A small image FSQ autoencoder, trained from scratch: encoder depths [2, 4, 4], encoder widths [64, 128, 256].
Rows from block 5 of the encoder of a small image FSQ autoencoder, named by matrix and row number. Rows with one number belong to one channel. Each number is 500 + 25 x the weight over its row's rms, rounded and kept within 0 to 999. All counts start at 0. Numbers have three digits each.
Before each channel's rows are labels from the 100 images, of 14976, where the channel reaches its highest value: "strongest on" is what is common among them; "colour at peak" is the nearest of a few named colours to the mean colour under the peak. Only what is clearly more common there than usual is listed. The data: pictures of board games with random positions, seen at a slant.
# convs0: first 3x3 conv (encoder.blocks.5.convs.0.weight, 128x128x3x3, standardized in use, each kernel summed), inputs 0-127
# convs1: second 3x3 conv (encoder.blocks.5.convs.1.weight, 128x128x3x3, standardized in use, transposed, each kernel summed), outputs 0-127

strongest on: digit grid
colour at peak: pink; white
convs0.59:518478501498512522506508497509486493495505439458512476491491499510490548544482566502503477500487488478500507517551460480491524526491483528523482479487527482520479535494564504467500424492540484515526524470517493496485462509490502471483480458542469492538525533500541510532480502497475507489483476517495481479527520501493494510497540527480531487499516516499421480476468489540504510527491
convs1.59:562489488505523506516482547458492500545497509501515501467488515506505489512535495480491555544522496523539495517461512516541494519475503516488504501506465508519507500525470524465534528481479496524494475514495444525523537503515523489513542493499504496527503441548527503458529507536467538518520501514488514493515486461458483499468526496500502516510553514533557469522517534472526509478527

strongest on: stones on a line grid; discs in an upright rack
colour at peak: blue; white
convs0.55:474487507514470470502504512521480481559501493515529507513467542526498534517498472526466534496518506504457449510493481500498522466514543487493513444529493513509441485477488486474488494481519523519480492544468513511487481492535472562551482528497485454528527468501516516520523509516518490479504504525462481484493497491481555497544507527459517479542482468519471477477492495491469539518485
convs1.55:472523499484519535530533483492491545431494498461452493531498497508519457493495503494508489485469537463533526480524541490485481518493468510501510515504566503455560501507476509496479481547486487489513486482517514522497490495512541480508531501505483498487482538492429480479517463494497497494483500473514474488503488427463464495461518485498518501522497507487501564498504503491547485499505

strongest on: digit grid
colour at peak: grey
convs0.45:512507540490502498496525513502471510514516470497515465496525537549460496494497553480502507499529528488482516497482477496515497528517501479482513540523487462467446543531488464509486497480509455490539545473467508513456498533515481490517512498434530481478497540512457509519479502489517457513477493518480456520479499528477526524522484511498478475459463479487520522504508503531499518579483
convs1.45:486550476512453507511513514517525449516449502511483493507493529451528482547508487463480496522517477467478466487491500449505513514475506487485479469505471506494531480471501556460482504506474516504503484519478462543501485451524524532503462517497478485493480505489468474490531493535450493502488502493482487484524502459462486513505439481476481513487548505510502458524505456475481464472483

strongest on: stones on a line grid; second side has more; nearly full
colour at peak: pink
convs0.30:459551491479498542544487495475501505579523539533496498496489521497454512493491473470511534521480497481441510509507496485520519498473473509490529497519525525481501519447542498469503489416515498515499482477508499512477521541541516482471465503486488477516497458531505519469513490522527467480563480529523496495509484482497537507524513478485508521473505496494507492514496509516486491473447
convs1.30:505469472506485507475477451516499475470475494527545501454536504488528484477475550496497474532506445475538497459507512508496500527452497491524473505512539480487493515508467517504507488546541502487492502532500523470502507415480475499477474508464518548481513483496526480494528503493480500519462476485480500486495517516523522434496519478481488484463515497540504482500526469524469526534473

strongest on: digit grid
colour at peak: pink; white
convs0.109:491505516473503531526473486488493499549509478480523530477470502457458487565502482493499485543467500461443535475534480502511502513472506497527544479477505515493523483502533462492499491475550495495534494505489477536493523483486503472479519498497453510500503485519518507524565497494475567531458483529481487490520494482479486501522490495481571521515522507506476476478478499521536519505454
convs1.109:460535512539512516539544509475508500461433495515512488513507468467487489498459538500524485510513522511502508537545511489528513500471506523476474514537518519478473503504506520472535517519474490516514505493513498497486497469519520532508478491531504538502463503535472501409510499519492440469496480516474501466453488435491505512505538485488526482503488475533515448482506475520485518506491

strongest on: stones on a line grid; nearly full
colour at peak: black
convs0.94:500487524515508514517480492532492569522512512499527506458475521497465525489456458489547505509547493471512470517487516554518499484490521490516480472512500495489491469499500497495507503478563466495480476474507532483461522500465514490504525489461500471497495440487435535480571508481492480509528513535528507508511551497490492494528510494505550496521492511460467489473498540495485519476478
convs1.94:533473509483499482539515483510515521507516505523530485534528538476503518531513477469510504479490470464526518483478490469519527509497521433517496533497481527527482525536472491502487469500535503544539524524516493489495458483485545561542474501503492521511499465512435505481517525493528463533495504513495496515443483464481525546489460516481490471506520550496460491511495515522515504512535

strongest on: discs on a green board
colour at peak: black
convs0.37:494529501527483544464507465504477491500488460528523495483513523476525478515481519496506516480495490491462492448528495498524509459468500470465495528444556483530512490500517507497518551536496461480436463530478464495509488498517543519504550499525509441462489437481503497511504507507536503505519474527543504505485521509466535495511483502534524504494504517469509517504488469517515537483532
convs1.37:495534467518551527502485507498510522547554523519531528524524511524486535510483534519521506510515532515534536525523523531538517516513506496516494519553530514561509518532507525506530494508521545517503531503502526504518494483451536501511500522520513527517517558501527500470531488521494509508559536520522500478529517522515526527512553498502520512509516531506495528542506510532509528550492

strongest on: discs on a green board; discs in an upright rack
colour at peak: blue
convs0.24:537504511489511540471509497514475475507486448506530499517499507467467514518487519531520481476474499541529507494531508476517509546464498488499508483487546487558481502493476464465499523511494470524492472525510485495519491459496516541530546472562430517510520513508496522507552516507472440488493490492459525514488462492466488503552508506478483506473524499525463488465469524488477505505505
convs1.24:525532481536501486506515515517569472481543504524478546504495505522522529529465515500466479480503531475490540549537478499530524533508500526514499519495497481514574492481510478525527502517501535493522527450480476543465449523497508529476490507507536512519527495504526496491480517527481545530541511521483519493515537528490522482481512515508499515513536495517553524537509520500541509507524

strongest on: stones on a line grid; second side has more; nearly full
colour at peak: pink
convs0.82:481512531479513486513489517497477500531505496462483527480488505460500524481494461490492490503495495455450524479521506509511522515483510513530535463514487487498492523459541518487517507436540537514478518511524481514464518511478528485466519514480451480496502450507472481494539469489493547452564485533543530520508513511493534501513500505478558562519512502487489513497487465508494471495458
convs1.82:508456522493473505525451506488482460504534496563534523504494482509527497492494495542487469498541522483558459507494490463500518520474467504523484497503499488507506540454490498472487473503565499494480558514487525486476512529547486471488521461522531500470469493519513537513544539517521471509495510514468481513512518538525500459538477528473513524473505503502492504547472497521514470509486

strongest on: discs on a green board
colour at peak: grey
convs0.8:498518515486531456504533502496505521515496496512495496490441463517455507506509439498513444512516517514512494530525524476498522519513516520508481475532494475499469473458483497537527513512504527494542499563478501484505513512480483505549493517467478448515534527502453500478476498530507501484473496499506489498525522497504504548521510497544478512542504480510513452528488489493429467508436
convs1.8:498506558570490464494524495481534496493518507507526503467521507517480512480542533509485531525520462499508491479489511489493509529499503497526506511491518525500523528492510529545491468488492488483472522504536462534471427502498471486479529522478532513489512525507512518500534568486506489489491503554499487578480538490528488490500489507507559538491465535529500525474508539504517512491483

strongest on: stones on a line grid
colour at peak: brown
convs0.86:494468511494480508491507483479483488552535463505529510474447548523484481505499529516498469492486534477518480495523439489520522468486527524528526506550510525537481531492537500501526466458535476506448517508498515490497481492536510493522486498487495494527523469519497484545524526507520467488508508511484463533448506519483527454508489522511523534493507477473472503434498512510472472516450
convs1.86:492444517515518493479519485481497513492462514516477479461504503505524468518551428505516517510489510515509527516506520490492442521462494476510541529439514494494515530480497479522485480498461507526513490478508524503498486478439528460477497507476487480485510510505540468479520455517517450510468451524521490503492451471545493519497525485521471526518494504510542537488511500465515543485487

strongest on: discs on a green board
colour at peak: green
convs0.98:471516502554448485533527502524427521484518471527483510469505488536462479471512525529522481486464482470506502546532454463494528528488534494508486495530483504519472523502524518511540493491486493514505453516487485526472501496540508532538501525534500523489541461539470487460476497498492510496474527514496484514458510499478501463501511520489560510458446499505527498497505496489509475500478
convs1.98:500469487482466520497419509491520478496468517479549468505518506501498502510470512480509518512503510458497477482513510466504466513493510494445492547504499503484480525487476507525445535518480527500508514492509431496506525473486511458464479464465500513494509506490511487521488552480518432509488489495533482508439484504517506476500493484526494477516511548476510443524488534500481549500521

strongest on: stones on a line grid; nearly full
colour at peak: pink
convs0.89:479482511489492465536525494485499507544502592520485503492475534494511525511498475515524440515511477516493494513525499503495509530518524515507515527487498526448475461445496508524528497444489515511519432550501518487485525492483463545464494491513505480485523478485472507482513508524472533510515505479526521488503525474498533493509527459507481523513487486509476493473529505491487497478420
convs1.89:509479461496517488498447443520464469460497490497493494528511502501525482493475499519473496486510478475550478447499500494495511467553494480513454482522476482460499512503494536506489465496513492511469482498495474552497464471482466485472487433477550532471509493491549499506512518477471462512496526505498444506456511502535491500531519488503528499531484484541463521495466498491461510493514

strongest on: digit grid
colour at peak: grey
convs0.33:488531490513486516520464555494513515488549477533529448460490488529467459497521462498513527499540507492496509520493525501493490506531500518487485501493516509546487492535483511488524465480540504504473484449493484454489473467497540521540542490517492442537485491505506485458538500514513473478525501512532453518500494510510492479497490499523538526477521459457494504441526509518496513449520
convs1.33:489487539506493535523538537559506503479508470528481542559495503494498556491493544516515520494533531520496549547520481501504501512475508531497522510496529497506484475494555499496501500501511477504524562505526490562493500530521498491536522513486505517495510519526504537518505478485515533503483479501480501542536544492515562478467481545502487497517503480481507534519491504534540521544487

strongest on: digit grid
colour at peak: grey
convs0.90:455486495514528527536506518483518586488542495516520448512449479474495493445506488533512520467515546489531500503493531517461478478518522496532446511457494499517473496441474488474458485472496481530493495494529497507473485503461494513500497541508536531484525507535461513455507516503504504491487502500532476497490540539490510494522482493500506512501480521456508528527517521529489483490476
convs1.90:507458512486507450482503521490510518524476496520523459506471495515520516524537496492446490476456501513536493549469487497498474483528488491485485488508526501475513484479539508483480480452466488491493462471501462476485513498471506505482472469520506491512514443487493465462455554500539481499511496500475501486513477520563467525484492528506478462488498465519486448477451515471452488499535

strongest on: stones on a line grid
colour at peak: black
convs0.120:481526511501436515501497562496507469521514471466493515491497506501466476508485490501494459522512505491516474464473518510512479485530497515553513504465468509474492522485518488556525546487498496507476528509502516514510530469490497494492497466498483517500467449467490506517502491506496516493532506464484430530514463498501503513476542484484524553528516556504537522429531509542507495510463
convs1.120:456478529469499465464521511501536509495532491481477488494461503530511476473491466498454486504514502493514503477522494507523529474476489511491517476495495506449447524446475524496488505508485515515486475500463553471506472487481456557517546503497508506502486508543518523538513504471486453535508463515509536491475497527498492466503414507493472464497501482513467515486480482493470458479509

strongest on: discs on a green board
colour at peak: grey
convs0.22:536487500517531492528486499471480487497451544501512493489516495508525474515500493537515526534524508478489495534535512466514547501506511498480487482483488516524526542488492524488509471489472466539483451467504464521508487475512509529478501517507519524539478496521498474477457452506496499479493536523496466457490517492436426493520543532518480441492517561516492514510499487472521535496485
convs1.22:507462491541560487509514533552503524503505488523513505529509536522489530524528537484465520509532513566509496517487483524530470506542546554539498528510523498515523493500493490513495523543537521517538539517521530494500505477520513475466540488497538521547489505507502546536558514515517510480527512523508512502524502522518513524481514492525535487476492482497482502511515545535505458503513

strongest on: digit grid; noughts and crosses
colour at peak: pink
convs0.18:510473471499503499511526478492507507451504461512465538474468487524474506545478487526495492500506517492485512529501488440512501544520530544483483490476523476503469483500481507508510487524522505491460550538492522529500482509500518481555506502508523510531507547506498511489522521505469503486525510505484441449473509497534518499509516538503534506529504457470504490416530441515487465489473
convs1.18:491470560536491523479540492514498478486462461483523468516496502488483499489510485507516492548481472485465454479479481539482476493528510531457537490475543481496519492506460494529482539479477482527486477487450458500486544495548498476485483519491486481494530532495545516501523475490468484512486489527491491502512465547453497520522526530509496472508514541553525467500484521500532511512535

strongest on: discs on a green board
colour at peak: white
convs0.57:498487497518514510511479511508510498523504507481522543503499493463518515527496516466499503484551517454467498557502472502489494506509539512532479469517506523508550458509471511517511514475518533498531513472519512488485508558502475480516496499502466494543489487515517489448498435469564484476462465490500496490519460511500472498489486501464547503528536443502496483448522514449503489489539
convs1.57:551522498540535480506494490451480536489505515573505470503496536509485515472522532501514526524497494525487489530494516548462505522456492511506492478470516483543481507510563506488481482495532496487515518494477491486502492513541525505555526539527518521522514480529504540535512564502505543509486499510486538502508502497478504486543510498506525535499540493463539519513518518507461541486468